config.toml
model = "CTC audio transcriber"
dataset = "melodies that start on their tonic, played by one synthesised instrument"
train_examples = 26041
gain_aug_db = 6
time_shift_ms = 50
input = "waveform_16khz"
tokenizer = "char"
vocab_size = 20
arch = "convnext"
norm = "rmsnorm"
hidden_act = "gelu"
mlp_ratio = 4
inner_norm = true
wave_strides = [5, 2, 2, 2, 2, 2]
subsampling = 2
layers = 6
width = 192
kernel_size = 3
init = "orthogonal"
residual_init = "zero_last"
optimizer = "soap"
beta2 = 0.95
learning_rate = 0.0017
beta1 = 0.95
shampoo_beta = 0.95
eps = 1e-08
precondition_frequency = 25
max_precond_dim = 1024
one_sided = false
adamw_lr_other_params = 0.002
max_steps = 5600
batch_size = 128
epochs = 27.5
lr_schedule = "wsd"
decay_fraction = 0.3
final_lr_fraction = 0.01
warmup_steps = 560
weight_decay = 0.1
adamw_weight_decay_other_params = 0.01
Rows from block 3 of a small CTC audio transcriber, named by matrix and row number. Rows with one number belong to one neuron. Each number is 128 + 32 x the weight over its row's rms, rounded and kept within 0 to 255. All counts start at 0.
After each neuron's rows are labels from the 100 clips, of 14976, where the neuron reaches its highest value: "loudest band" is the band of the loudest frequency at the time of the peak. Only what is clearly more common there than usual is listed. The data: melodies that start on their tonic, played by one synthesised instrument. In brackets: how many of the 100.
# fc1: MLP up (model.blocks.3.mlp.fc1.weight, 768x192), inputs 0-95
# fc2: MLP down (model.blocks.3.mlp.fc2.weight, 192x768, transposed), outputs 0-95

fc1.673 [142 122 165 142 139 102  90 152 146 149 127 128  85 107 108 124 156 156 156 120 111  99 141  94 179 188 132 120 187 129 147 129 183 155  92 155 131  10 145 201 115 103 103  96 135  89 123 124  47 101 110 150 142 148 132 106 146 129 136 117 131 102 151 156 109 111  74 132 126 127 115  90 116  72 118 141  82 176 171  81  97  72 146 131 108  61 127 148 115 102 104 137 174 171 138 130]
fc2.673 [143  88 103 188 104  86 114 109  78 152 168 146 152 158 118 138 104 120 138 144  63  77 110 112 132 153 125 153 162 128 127 128 133 108 197 122 132  92 155  76 113 170  83  88 161  89 170 135 131 125 172 152 141 133 113 188 115 211  88 118  78 138 170 122 149 153 139 123 149  87 155 155 135 117 130 111 167 125 137 217 196 167 106 186 148 160 191 170 191 108 181  85  79 178 137 129]
loudest band: 1000 to 2000 Hz (45)

fc1.610 [163 156 104 145 190 116 135  63  72  95 147 134 118 181 178 181 175 159 117  60 141  97 134 184 109 130 102 149 156  64 167 138 169 144 117 160 129 167 130 146 150 166 150 175 132 165 139 143 131 132 108 112 122  86 119  80 120 155 117 140 137 135 122 184 206 102 166  81 156 172 144  90  81 163 177 148 122 158 114 128 140 135 126 115 117 159 101 136 120  94 128 164 164 141 184 104]
fc2.610 [ 72 126  71 136  95 147 136 178 118 162 102 108  61  45  80 107 128 188 129 144 140 126 143 159 151 148  84  78  84  53 123 122  70 115  83 146 130 139 131 174  82  88 187 176 153  79 182 139 145 131 105 140 151 127 132 135 135 175  89 145 142 131 124  83 110  86 131 132 157  81 166 137 127 122 155 116 152 144  68 129  81 101 116 136 167  83 157 161 100  58 115 147 157 155 118  82]
loudest band: 250 to 500 Hz (75)

fc1.81 [184 104 128 126 117  68 136 160  97 101 107 161 145 178  99 136 116 153  91 113 124 145 106 157  37 184 179 162 160 136 175 137  84  52 162 114 120 120 100 141 127 130  60 107 166 142 129 138 173 183  97 176 114  95  87 167 151 173 123 114  64 183 148 141 107 150  94 152 126  93 137  97  62 110 146  96 173 163 115 167 166 140 125 184 135 114 152 166 158 117  94 142 157 152 202 153]
fc2.81 [ 73 115 162 128 104 162 156 213  82 174 124 142 112  91 160  48 167 118 143 178 119 137 106 151  99 168  83 175 123  70 117  73 114 198 148 125 103 115 130  89  86 159  97 125 133 125 123 146 192 135  87  88 106 170 122 131 148 132 190 126 118 151 143 109  92 101 159 122 153 168 127 151 130 102 135 152  59 132  93 108 100 104 120 121 130 137 149 189 113 118 106 221 145 149 117 111]
loudest band: 250 to 500 Hz (57)

fc1.151 [138 161  47  91  81 123 150 171 136 107 157 111 133 153 149 206  94 128 165 187 148  70 104 123 136 166 160 152  44 147 123 165 107 137 125 146 134  93 153 102 111 118 168 124 124 195 129 137 109 239 127 129 100 141  70 109 166 119 162  77 100  87 158 179 181 115 195 137 119 102 126  79  88  87 152 115 122 107 147 164  77 170 116 103 112 135 131 116 107 122 162 198 176 100 110 114]
fc2.151 [130 141  75 164 158 145 179 107  38 108 162  87 101 108 147 176 138  96 136 126 111 100 230  95 159 129  95 156 107 139 117 147 176 123 119  93 107 109  96  68 106  92 156 159 141  89 143 104 111  79 143 148  90 121 103 124 114 144  20  80  86 130 134  96  80 145 128 131  97 138 141 178 165 132 108  91 139 123 110 111  32 122 124 108 151 147 106  72 143 129 177 121 135 166 167 153]
loudest band: 500 to 1000 Hz (63)

fc1.6 [152 113 180 148 100 117 100  70  90 172 159  94 172  98  64 128 134 115 122 124 148  95 108  91 153  88 133 108 130 142  91  91  65 106 118 144 138 132  98 196 104 137  89  72 123 184 193  71 134  86 208 200 147 112 110 133 121  90 154 103  59 198  74  43 128 111 117 161 146 113  73 156 186 132 108  95 116 115 190 141 128 109 114  82 130 155 132 125 121 123 136 121 147 123 165 112]
fc2.6 [180  73 168 123 133 166 129 196 121 105 120  97 134 123 107 159 137 158 127 132  81 175  89  89 123 160 143 131 169 113 103 140 138 165 174 102 138  98 163 200 105  98 101  86  91  57  96 128 138 153 149 113 139 135 122 145 104 154 154  95 131 159 140 132 158  98 153 114 213 126 166 127 104 176 179 117 136  84 136 108  84 104 129  39 130  68 118 132 125 137 127  94  74 141 136 120]
loudest band: 500 to 1000 Hz (60)

fc1.154 [104  85  91 145 122  99 211  85 140 125 143 128 162 114 198 152 159 143 130 163 125 138 152 106 106 127 118 107 141 167 108  86  62  80 118 141 160 129 100  93 138 111  85 140  90 177 136  80 171 138 149 181  77  70  52 138 106 119  78 126 109  64 128 123 140 110 107 207 150 138 118 141 100 136 153 148 115 109 160 143 197 126 142 137 147 152 112 143 150 113 105 154 124 119 103 154]
fc2.154 [ 95  79  49  69 136 115 133 156 122 149 151 117 188 170 128 173 165 116  82 122 142 138 116 162 159 125 118 117 124 145 121 107 163 110 171 124  94 154 143 154 110 113 105 156 103 100 100 120 178 128 196 143  95 136 161 155 111 138  88 114 106 131 129 128 106 106 117 144 112 130  93 221 119 112 119 149 148 111  96 124 154 163 133 141 128 149 180 148  81 121  94 131 129 138 103 131]
loudest band: 500 to 1000 Hz (56)

fc1.181 [170 118 110 128 138 146 178  89  96 174 138 183 108 149 125 134 114 116 175 146 138 112 138 118 152 147 143 118 139 147 116 108  91 114 130 128  93  83  75 156 138 136 113  84 128 187 125 115 189 187 101 167 146 114 129  83 144 130 138 127 156  82 140 158 132 116 165 147 125  97 109 148 147 130 137  41 117 144 131 123  61 172  61 121  82  50 103 145 140 145 186  97 130  98 211 122]
fc2.181 [167 139 105 171 116 151 177 148  79 168 154 111  96 144 104 150 183 115  81 134  84 132 174 152 159 110 114 162 154 143 233 115 152 143 135  92  95  80 175 104  99 103 122 140  99 121 113 144 142 149 130 117 138 163 138 124 171 109 117 123 121 112 140 125 124 110 100 140 153 118  79  71 118 104  93 106 130 178 175 126  50 102 165  99 116 160 124 132 110 157 108 156 146 136 154 176]
loudest band: 500 to 1000 Hz (74)

fc1.374 [128 119 176 170  90 163 118 100 138 157 148 158 156 141 123 125 116 119 153 170 158 120 155 122 177  73 123 193 123 108 144 128 132 127 165  77 141  41 117 140 109 136  57 132 137  79 133  99 140 166 111 109 152 130 104 150 105 110 149  44 152 109 139 108 159 136 139  99 161  86 121 146  92   5 125 121 135  92 112  96  80 137 166 193 136  65 146 106 134 170 139  97 123 104 164  98]
fc2.374 [154 113 153 125 136 105 106 101 122 154 188 146 136 102 208 143 178  73 120 235 105 141 153 135 118 133 119 143  88 159 156 147 142 224 169  83 117 116 111 195 184 140 130 121 140 139 150 103 100 165 196  83 145  83 117 136  81 163  98 139 134 127 123 143 158 134 164 102 128 149 137 135 115  99 108 141 140 149 149 118 242  97 124 135 107 151 179 151 115 118 194 133 131 168  95 120]
loudest band: 1000 to 2000 Hz (33)

fc1.713 [112 118 141 156 106 138 161 118 182 140  74 113 115 140 133 102 120 140 112  90  54 162  95 152 134  61  80 100 130 175 149 155 124 169 114 166 159 141  91  94 157 116 177 110 121 138 157 119 162  98 125 133 198 168 100  88  89 164 113 160 126  91  71 106 195  86 127  91  87 166 147 203  79  97 103 190 135 100 160 126  98 148 139  87  97 115 100 130 106 115 158 142  62  63 127 119]
fc2.713 [127 123 116 100 142 170 112 104 119 131 108 128 149 147  72 124  78 138 138 192 111 144  60 120  78 162  69 179 182 223 132 122 163  58 130 144 186 110 194 166 141 116  90  53 151 159 108 138 132 151 140 127  86 136  70 122 103 121 127 142 143 150 194 147 121 115 161 107  65 132  39 143  90 130 132 145 209  92 136 148 170 165 162 127 123 131 151 118 150 149 111 149 122 111 104 134]
loudest band: 4000 to 8000 Hz (44)

fc1.214 [ 89 121 109 105 132  98 144 159 172 186 124 128 161 137  87  88 165 118  58 102 164  97 139 125 173 117 149 194  75 117 137 154  79  86 161  78 132 141 212 128 139 244 168 133 139 114 104 113 140  94  86  96 123  77 180 133 151  84 136 105 122 131 101 155 118 138  65  40 104 100 136 110  74 145 153 108 102 227  97 114  96  91 148 134 115 133 136 123 161 147 151 108 142 134 133 139]
fc2.214 [135  95 120 127 149 169 157 122 123  79 113 145 135 126 149  89 121 170 169 124 124 131 119  95 149  49 161 137  93  98 153 123 138 165 124  92 126  62 167 146 122 125  88 110 129 126 102 160 176 113 154 143 123 115 153 152 149 125  82 170 204 124 141  49  86  91 105  93 124 185 141  73 134 165 153 166 121 113 100 121 103 140  95  38  86  81  86 169 112  97  67 127 133 151 144 127]
loudest band: 500 to 1000 Hz (59)

fc1.388 [159 157 135 114 134 120 147 146 110 141  91 126 164 134 156 146 151 124 173 198 127 130 138 123 169 169 163 120 101 166 199  96  87 114 150 185  87 162 166 115 164 110 121  78 122 155 120 142 118 203 171 128  50 166 136 102  51 115 176 121 126 138 148 167 114 134 139 119 123 115 148 125 128 148 144 113 111  98 116 142 122 126  79 160 150  82 114  83 158 132 140 152  12 126  96 101]
fc2.388 [117 176  77 140 120  67 126  63 140 138 125 109  71 124  87 121 116 148  81  72 149 127 128 144 155 155 159  91 114 131 107 124 161  81 125 145 150 126 153 131 156 138 134 129 120 145 107 110 149 175  85 164 102 163 137  92 126 142 122 139 136 144 117 117 144  89 145  90  95 206  97 114  91 118 127 102 101  88 135 142 127 135 144  81 175 140 154 116 175 145  89 149 174 154  79 114]
loudest band: 500 to 1000 Hz (62)

fc1.503 [100 134 168 165  89 130 157 148 117 132 132 144 125 132 103 168 160 121 176  85 146  64 108  52 134  92 115  49  98 167 209 120 139  77 106 157 161 120 114 111  96 101 175 154 142 126 127 111  64  87 144 167  76 137 129 186 167 192  96  97 146 167 111  97 107 108 105 120  68 195 173 161 127 114 157 133 177 166 104 145 107 138 167 114 123 141  99 160 139 163 122 191 212 134  68  94]
fc2.503 [119 132 150 190 139 162 121 107 126  82 114  68 104 123  96 164 125 187 135 143 130 133 164  69 145  84 168 150 120 158 176 106 132 223 163 158 203 152 125 160 158 161 166 163 126 130 142 141 193  80 139 102  91 147 102 141 160  62 126 133 149 142 154 101 125 113 155 158 125  31  14 140 119 106 122 129 107  92  83 148  91 143 114 118  80 165 134  85 133 143 118 145 131  98 115 150]
loudest band: 4000 to 8000 Hz (27)

fc1.230 [136 125 130 162  88 139  91 142 164 136 155 131 135  92  52  99 151  98 129  74 150 106 138  68 131  99 145 153 117 118 125 144 117 165 146 184 104 112 158 105 123 191 152 118 130 219 110 111 155 128 200 108 108 149 128 140 154 155 137 102 168  72 128 140 164 121 126  94 143  86 140 113 123 203  91 159 118 114 120 108 130 127 154 107 113 105 107 160 106 148 165 185  86 120 105  99]
fc2.230 [139 139 154 110 145  87 130 132 132  99 161 157 110 173 160 135 139 150  71 162  81 165 103 111 161 102 217 149 108 143 185 158 115 107 154 145 156 206 168 160 121  93 113  96  88 121 176 132 182 175 144 120 138  99 134 103 129 132 172 111  79 116 214 173 209  74 126 143 176 160 121 147 113 186 128 112 146 131 109 111 108 151 123 122  72 125 156 112 180 121 110 136 149 104  92 133]
loudest band: 250 to 500 Hz (64)

fc1.720 [161 180 122 143 158 152 169 133 130 124 123 127 108 165 149 106 133 188 137 106 165 129  57 151 134  44 150  98 184 204 113 174  52  75 142 107 125 123 130 134 114  99 119 115 116 193 113 120 165 169  85 186  81  80 137 126 118 112 184 148  88 177  65 138 162 101 159 155 119 169  66 111 142 157  95  87 144 150 151 140 138  77  69 114 141 126 123 138  74 179 115 133  89 152 132 162]
fc2.720 [144 134 115 154 117  94 167 130 128 192  99 129  90 114 124 146  88 115  95 139 191 170 136 212 121  84 128 126 118 170 113 142 175 159  53 156 138  77 118 162 159 195 136 164 126  52 117  92  97 131 101 123  96 117 168 158 154  86 164 150 127 137 134  68  98 125 174 160 172  66 184 113 155 168 129  95  88 131  99  89 120 123 125 115 116 156 141 132 100 115 149 124 156 126 147 155]
loudest band: 500 to 1000 Hz (73)

fc1.539 [137  44 133 144  57  94 126 110  78 139 156 134 110  73 138 172  98 161 152 109 128 139 119 150 143 154 145 154 166 113 182 165 131  67 117 110 183 160 130  73 131 151 160  70 111  92 129 176 119 178 129 160 109 122 131 176 116 115 159 148  85 103  74  64 104 142  98 108  97 152 105 134 105 178 129 131 138 119 151  87  98  94  97 101 129 170 117  92 151 118 160 122 134 126 177 123]
fc2.539 [152 155  94 169 143  91 117 157 159 178 154 133 153 159  55  79 126 170 135 146 101 127 116 143 158 132 116 101 131 120 134  74  96 195  58  91 106 134 133 117 138 100 106 150 143 173  97 162  84 167 118 161 163 136 124 161 135 151 172 182  92  94 126  83 136 112  99 141 142 113 109 155  92 133  84 126 160 139 118 201 173 124 103  73 129 107 109 134 126 142 141 116 164 172 129 109]
loudest band: 4000 to 8000 Hz (26)

fc1.710 [126 163 156 177  98 114 105 159 129  78 101 162  98 118 121 105 132  57 103 137  78 128 149 149 114 158 104 132 173 134 120  69 130 165 119 147 148 128 109 153 127 161 209 114 153 132 140  84 142 133 120 108 154 146 128  56 135  85 154 135 149 132 123 144 125 143 101 117 141 115 143 124  61 117 119  93 111 118  98 136 104 104  86 173 169  84 126 122 119 169  76  86 131 109 104 106]
fc2.710 [122  89 157 117  58 106  74 157 154 161  83 118 110 116 136 148 120 169 127 136 133  93  95 122 192  95 120 116 118 164 120  68 148  92 105 135  88 181  78 125 131  83 115 140 115 102 124 167  94 136 127 183 167  78  56 142 154 127  22  70 157  90 124 117 140 127 109 118 135 152 134  78  60  84 159 152 117  94 104 121  91  94  96 120 102 132 145 133 138 173 123 136 140 135 165 109]
loudest band: 250 to 500 Hz (59)

fc1.432 [ 67 101 131 129 150  95 158 143 167 110  90 194 122 134  69 144 146 127 112 159 115 145 128 185 126 121 152 174 126 135  92 158 116 112  84  76 135 119 125 154 107 182 161 152 169 169  93 146  89 174 160 134  80 171 157 159 104  85 172 165 134 162 134  80 113 136  82 130 103 121 108  91  91 152 154 113 157 142 113 133 146 133 183 165  86  53 110 185 171 107 108 108 109  83  77 105]
fc2.432 [137 114 101 143 139 164 123  98 123  83 126 164 109 111 148 156 136 173  93  69 161  99 130 211 154 144  75 111 103 179 129 180 141 148  76 113 164 134 125 151 112 106 150 156  89 106 139 104 177 159 193 114  94 128 140 223  87 165 167 116  95 140 137 118  96 179 148 136  95 107 124 216 103  94 128 148 126 145 194 116 148 120  99 101 163 194 128 127  57 114 141 152 110 112 136 168]
loudest band: 4000 to 8000 Hz (29)

fc1.661 [ 83 158 126 110 121 143 149 172 100 151 163 161 131 135  96 107 185  82 126 146 154 103 110 110 155 145  79 189 107 130 128 125 195 166  84 121 107 126 125 103  87 155 157 147  80 135 132 126 169 144  83 110 163 116  78 103 170  92  93  46 239 102  94 160 161  85 128 114  89 124  96 163  94  93 133  91 113 144 133  52  98 171 109  83 161 113 167 113 123 124 102 137 121 112  91 114]
fc2.661 [164  78 167 158 153 109 126 107 134 137 154 115 164 144 174 195 120 119 166 172 161 194  95 106 145  77 138 156 159 171 105 172 128 132 102  60 113 120 108  67 155  85 143 142 136  59 126 126 102  65  80  72 169  93 111 169 170 125 128  90 113 117 224 139 154  99 117  99  81 119 117 108  78 123  90 143 129  72  90 100 175 130  90 147  89 114  57 106 168 144 104 127  60 128 102 118]
loudest band: 1000 to 2000 Hz (49)

fc1.161 [143  93 181 111 121 147 121 203 105 156 142 131 138 132 176 124 170  74 136 140 115 120 124  59 149 169 149 150  73 108 179 142 148  92 170 102  91 118  95  94 143 116 123 138 120  95  92  65  90 173 123  59 120 105  64 156 141 115 128  70  92 144 157 165 118 110 160 107 194 169 121  94  91 104 163 123 145 128 132  91 158 121 111 146 129 176 172  78 198 177  94 114 153 163 137  74]
fc2.161 [122 109 157 116 168 121 135 114 133  76 107 186 134 123  98 104 148 193 111  70 104 135 146  87 143 103  93 140 104 115 163 155 110 182 125 138  82 143 144  62 165 148 123 104  93 137 169 120 152 105 162 103 164  95  93  96 119 164  99 119 116 157 133 141 117 180  89 103 196 130  67 190 134 136 143 152 132 134 122 137 174 138  82 126 111 157 107 116 102 173  69 125 141 105 201 123]
loudest band: 250 to 500 Hz (75)

fc1.56 [132 139 105 116 126  83 139 164 133  87  98 163 168 134 177 130 154 116 100 167 171 144 136 134 102 158 142 178 135 180 160  99 120 160 148 141  48 152 164  89  98  77 123 177 124 184 183 120 101 171 127  93  58 135 108 161 122 130  98 153 159 116 147  29 139  89 165  68 116 104 121 143 138 170 127 153 130 143 137 105 138 130 110 138 115 137 195  48 158 132  75 138 150  96 182 137]
fc2.56 [137 103  97 128 128  98 149 145 169 153 124 153 138 140  88 101 149  93  98 109 114 113 138 151 145 161 206  77  70 172 150 133 112 192 129  91 126 148  93 117 112 122 176 130  90 145 108 114 116 144 100 130 139  72  73 137 175 137 177 100  82 152 142 141 101  71  86  95 110  91 152 106  59 162 132 110 114 100 109 126  96 102 155 196 129 188 135 109 153 116  82  94 163 154 165  79]
loudest band: 4000 to 8000 Hz (36)

fc1.112 [143 145  91 129 123 178 154  61 121 168 151 140 116  98 117 135 135  69 142  92 130 117  91 203 102 123  94 111 182 189 186  36  72  68 154 116 119 103 110  74 101 125 105 145 120 182 129  65 105  83 104 152 153 216  91 143 144 161 122 115 118 146 128 142 119 101 168 148 155  91 132  93 151 140 146 105 146 131 132  93 135 113 121 132 106 123 134 112 115 106 138 156 133 190 157 174]
fc2.112 [158 151  69 175 109 116 137 168  80 122 107 138 105 119 100 129 160 107 100 148 124 162 137 224  72 149 133 166 131 155 180 109 175 214 147 159 179  73 111 133 128 147 109 110  90 107 107 145 155 141 121 107 130 186 142 106 109 116 138 168 137 147 105 122 186 195  93 120 136 146 173 140 167 105  83 148 121 130 108 155  82 107 184  97 100 158 108 126 135  74 107 140 161 100 190 125]
loudest band: 1000 to 2000 Hz (46)

fc1.279 [106 140 157  79  69  91  90 123 101  96 178  99 103  85 122 119 114  69 167  75 138 106 161 187  70 158 127 141 152 164  65 135 147 143 131 101 162 106  99 118 110 190 172  97 108 135 172 158 125 112 101  63 146 106 165  42 113 132 145 150 155 117 115 111  92  69 168 124 113 151 134 142 147 110 169 185 102 140 118 110 127 157  91 135  69 110 199 147 185 154 126 145 145 105 157 111]
fc2.279 [126 114 171 146 105 117  74 126 131 195 117 119 100 169 154 123  89 147 106 186 134 153 112 177 116 143 134 111 157  84 154 139  95  86 109 127  81  73 110 103  77  88 134 102 138 116  60 159 140 114 156 153 106  92 161 191 154 136 123 131 109 112 171 101 111 120 115 127  82 123 127 132 128 143 120 184 154 145  97 190 118 192 102  91 117  75 137 135 112 159 102 152 113  68 157 103]
loudest band: 1000 to 2000 Hz (40)

fc1.209 [107 188 119 148 138  71 178  82 170 156 194 108 177 117 143  94  96  99 112 140  66 140 176 154 124 165 142 126 121 157 102 180 133  95 186 129 108 132 110 106  90  73  88 137  95 140 101 170 198 116  28 143 163 164 102 124 131 130 109 143 117  82 112 128 156 110 119  98 145 120 125 163  69  85 141  47  89  61 159 129  80 102 145 131 113 100 121  87 117 138 155 121 144 140 160 109]
fc2.209 [ 94 164 157 135 153 101 126 120  78 179 159 124 120  86  71 136 161 106  94 124  71 111 113 163 100 170 127  77 127  99 126 128 150 153 174  86 171  91 145 101  97  61 138  82  85 179 124 158 111 138  61 110 112 119  72  91 165 136 121  92 119 102 212  97 117 165 103 127 100 121 181 116 117 144  96 140 184 140 128 158 103 202 144 148 144 156  79 155 193 163 165 136 160 156 105  82]
loudest band: 1000 to 2000 Hz (36)

fc1.634 [118  84 152 169 136 105 146 197 135 103 131  99 100 116 111 136 166  92 135 132 137 156 121 135 140  60 151 169  99 112 173 212  38 159 162 148 142  94 110 144 156 160 139 142 168  73  82 113 168 170 167 164 150  82  85 114 135 128 144 146 145 101 207 122  63 116 126 131  94  96  93  95 123 133 142 123 124 148 216 174 141 121 107 163 147 135 147 145  80 198  97  70 119 118 136 147]
fc2.634 [158 147 122 166  81 149 141 118 123 138 187 152 126 133 201 145 128 122 139 143 193 145  94  99  77 129 104 157 141  63 154 187 164 150 140 152 163 139 148  90 118 112 101 166 176  69 143 102 105 153  98 135 106 169 141  79 150  89 115 136 116 176  93 199 104  85  93 184 107 146 168 153 112 111 145 174 106 105 128 140 176 136  91 112 141 119 127 152  93 155 132 128 100 133 137 100]
loudest band: 4000 to 8000 Hz (31)

fc1.608 [109 113 109 123 128 135 132 102 132  94 121 128 122 122 126 152 133 110  97 154 116  81 219 103 115 129  99  93 128 159 116 124 165  71 127 115 100 126 140 131 146  23 105 135  64 112 176 119 143 122 112 108 126 133 111 133 138 116  97  98  26 181  90 112 118 153  98 121 136  92 138  94 111  45 168 111 144 131  99 128 153  84 107 166 111 104 137 153 109 117  87  32 185  74 165 110]
fc2.608 [ 99 142 114 143 137 118  99 178 104 108 121 151 122 157 113 119 121  83 167 107  35  93 110 178 112 168 145 185 115 150 115 123  58 156 166 107 126 141  92 119 175 182 167  97 130  89 107  96 115 125 105 118 141 105 149 129  64  98 109  95 172 144 148 210 106  81 123  86 177 112 168  85  94 120 142 202 109 120 127 112 123 151 134 105 172 144  93 157 126  88 105 148 121  87 107 128]
loudest band: 4000 to 8000 Hz (25)

fc1.721 [139 153  86  96 163 197 212 115 115 147 163 119 148 140 124 127  84  83 193 186 133 125 148  92 154  70 167 153 132 148 118 141 156 155  81 165 157 132 124 125 122 141 132 129 162 174 140 160 143 134 123 115 176  97  78 118 173 143 130 188  92  91 176 101 104 212  90 176 134 148 117 101 127 150  85 154  92 102 174  80 173 104 135 119 138 101  74 162 170  78 150  70 123 144  62 121]
fc2.721 [132 132 157 131 114  73 238 114  96 107 151 218 128 141 118 135 147  87  71 102 162 115 163  74 166  80 109 139 110 113 127 142 156 118 224 110 152 114 116 110 136 124 166 147 147 154 151  85  97  99 168 205 137 161  72  83 124  99 124  66 135 144 123 113 114  88 101 142 117 122 145 159 142 172  89  97  94 129 135 106 157 135 114 144 153 104 160  56 130  79  92 136  86 156 135 125]
loudest band: 1000 to 2000 Hz (32)

fc1.335 [ 74 135 138 140  80 130 202  97 110 148  91 101 139 138 110 148 186 173 120  75  99 111 118 128 119 205 156 161  78 108 115 179  51 153 159 162 131 160 150 111  86 135 170  84  98  72 149 147 148 160 129 123 105 158  52 124  96 165 187 121 139 109 104 152 177 125 132  77 192 145 155 153 137 161 115 147 147 150 117 126 133 167 113 115 143 160 117 135 144 158 165 125 170 141 158 145]
fc2.335 [105 168 111  93 134 113 141 123 185  86 166 174 127 199 182  79 135 142 125 137 118 111 184 138 166  96  79 122 145 103 146 132 193 133 165 125  92 112 151 127 141 135 167 140 116 164 103 137 132 158 162 147  87 119  67 137 134 133 114  52 134  97 112  83 103 135 123 108 127 161 103 148 145 122 112  85 198  75 143 126 136 147 119  93 162 124  87 136  83 120  89 163 126 132 193 141]
loudest band: 4000 to 8000 Hz (32)

fc1.278 [108 185 126 178 147 129 159 136 165  93  64  97 114  80 163 128  98  90 117  91 152 113 128 170 142 100 103  86 149 102 185  86 163 107 114 162 146  92  86 124 153 112 149 151 162 128 125 109 131 161 150 148 204 138 215  97  56 109 137  82 101 103 126  86 132 127 103 121 184 116 143 116 146 150 167 199 172 135 120 110 110 102  89 120 154 101 162 141 102 128 195  73 191 189  64 143]
fc2.278 [108 102 147 160 190 137 132 127 129 129 107 149 108 139 101 107  63  90 119 129 104 141 120 156 122  92 107 139 115 124 185  93  73 149 142 194 160  14 102 119 120 122 109  59 115 126 111 131 114 133 112  93 182 118 112 167 140 139  75 115 128 100 161 155 176 134 130 143 127 109 172 133 171 132  97 159  99  96 119 135 146 120 117 128  94  80 156 136 149 176 142 145  71 126 127 149]
loudest band: 250 to 500 Hz (57)

fc1.157 [183 107 117 177 168 134 213 123 129 148  68 126 111 153 108 122 189 154 201  84 140  94 116 113 186 107 114 168 107 130 123  98 157 110 167 151 196  80 106 141 114 182  67 116 136 168 144 134 160  91 130 110 150 129 101 122 110  76  82 125 102 153 143  98  86 139  77 154 121  92 120 145 118  80 121 160  53  99 133 143 108  98 117 161  82 107  25 143 121 137 109 123 116 146  40 105]
fc2.157 [128  99 111 133 200 133 184 167 130 213 105 155  78 101 139 178 174  94 146 148 107 114 121  90 119 124 109 117 121 125 171  90  94 183 134 132 151 128 194  80 144 100  96 182 132 104  92 170 156 135  98 194 155 110 117 118  90 151 195 168 157 148 164 177 122 140 158 122 108 167 147 140 132 166 107 174 182 107 146 141  63  99 149 136  88 193 129 161 138 133 166 125  92 170  62 162]
loudest band: 4000 to 8000 Hz (28)

fc1.287 [111  87 190  91  96 122 107 126 135 121 142 167  84 127 129 110 163 131 106  96  87 126 140 100 101 122 117 118 151  90 115 190 119 144  98 122  87 102  35 129  94  67  92 112 123  86 105 161 153 104 169 112 118  95 101  92 116 100 155  54 133 113 130  99  98 101 104 193 127 122 144 103 124 138 164 118 123  95 142 108 101 141 197 125  72 176 100 131 135 103 115 176 151 124  93 102]
fc2.287 [145 107 215  79 110 111  95 165 112 114 146 104 135 136 131 116 180 145  93 168 140 122 124 172 141 152  54 118 147 161 103 181 146 159  89  82 172 154 188 120 128 162  88  70 149 169  92 110 122 176 216 142 168 155  89 132 169 150 131 181  47 148 138 154 101 148 119 107  86 127 144 123 141 147 129 103 126 134 129 155 135 133 139 105 133 144 109 102 120 103  99  63  94  94 141 128]
loudest band: 1000 to 2000 Hz (42)

fc1.552 [111 126 159 102 119 148  99 144  82 106 148 153 100 102 119 124  88 133  95 128 105 162 121  68  86 106  86  76  97 146  94 139 114 126 103 146  97 122 160 175  12 153  78 121 111 133 132 141 123 152 173 209 112  91 130 117 143 107 122 123 191  87  99 122  74 133  99  91 138 130 153 132 167  88 118 192 149 126 123 145 199  96 127 112 122 117 149  95 117  84  93 130 114 157 127  87]
fc2.552 [177 133 167 134 108 139 135  89 113 108 142 167 139 138 122 133 123  87 167 205 161  80 180  80 159 111 125 103 123 138  51 183  97 147 119 123  95  96 149 124  58 184 128 173 151 112 115 186 110 164 127 115 122  95 174 140 117 106  65 121 134 126 127  93 155 136 131 131 169 109 130 152 183 122 129 117 112 114 125 160 171  59 110  89 107 149 140  93 148  82 189 145 220 117 105 140]
loudest band: 4000 to 8000 Hz (25)

fc1.692 [137 165 179 175 160 120 145 122 149  68 168  99 137  90 134 121  92 168 101 187  99 167 130  98  73  96 103  98 114  89  99 181 130 132  95 144 151 137 171 136 151 172 140 120 112 115 140 140 156 141 114 175 136 107 142  81 141 115  83 141 137 146 135 119 118 170  90  99 225  95 112 121  82 143 142 120 103  99  85 145  98 171 137  93 128 103 123 131 100 124 101 139 114 138  99 106]
fc2.692 [103 136 100  63 129 123 107  69 108 154 116 111 107  99 117 137  91 137  56  83 144 110 151  80 126 160 132  84  33  83 168 109 158  83  84 127 151 105  58  96 147  74 119 148 101 126 189 100 106  84 128 138 170  66 138 104 104  97 153 130  45 140 123 147 143 121 142 160 111 135 172 120  80 115 135  39 140  40 102 109 104 162  96 179 178 140  95 137  99 135  65 131  96  84 106 132]
loudest band: 4000 to 8000 Hz (26)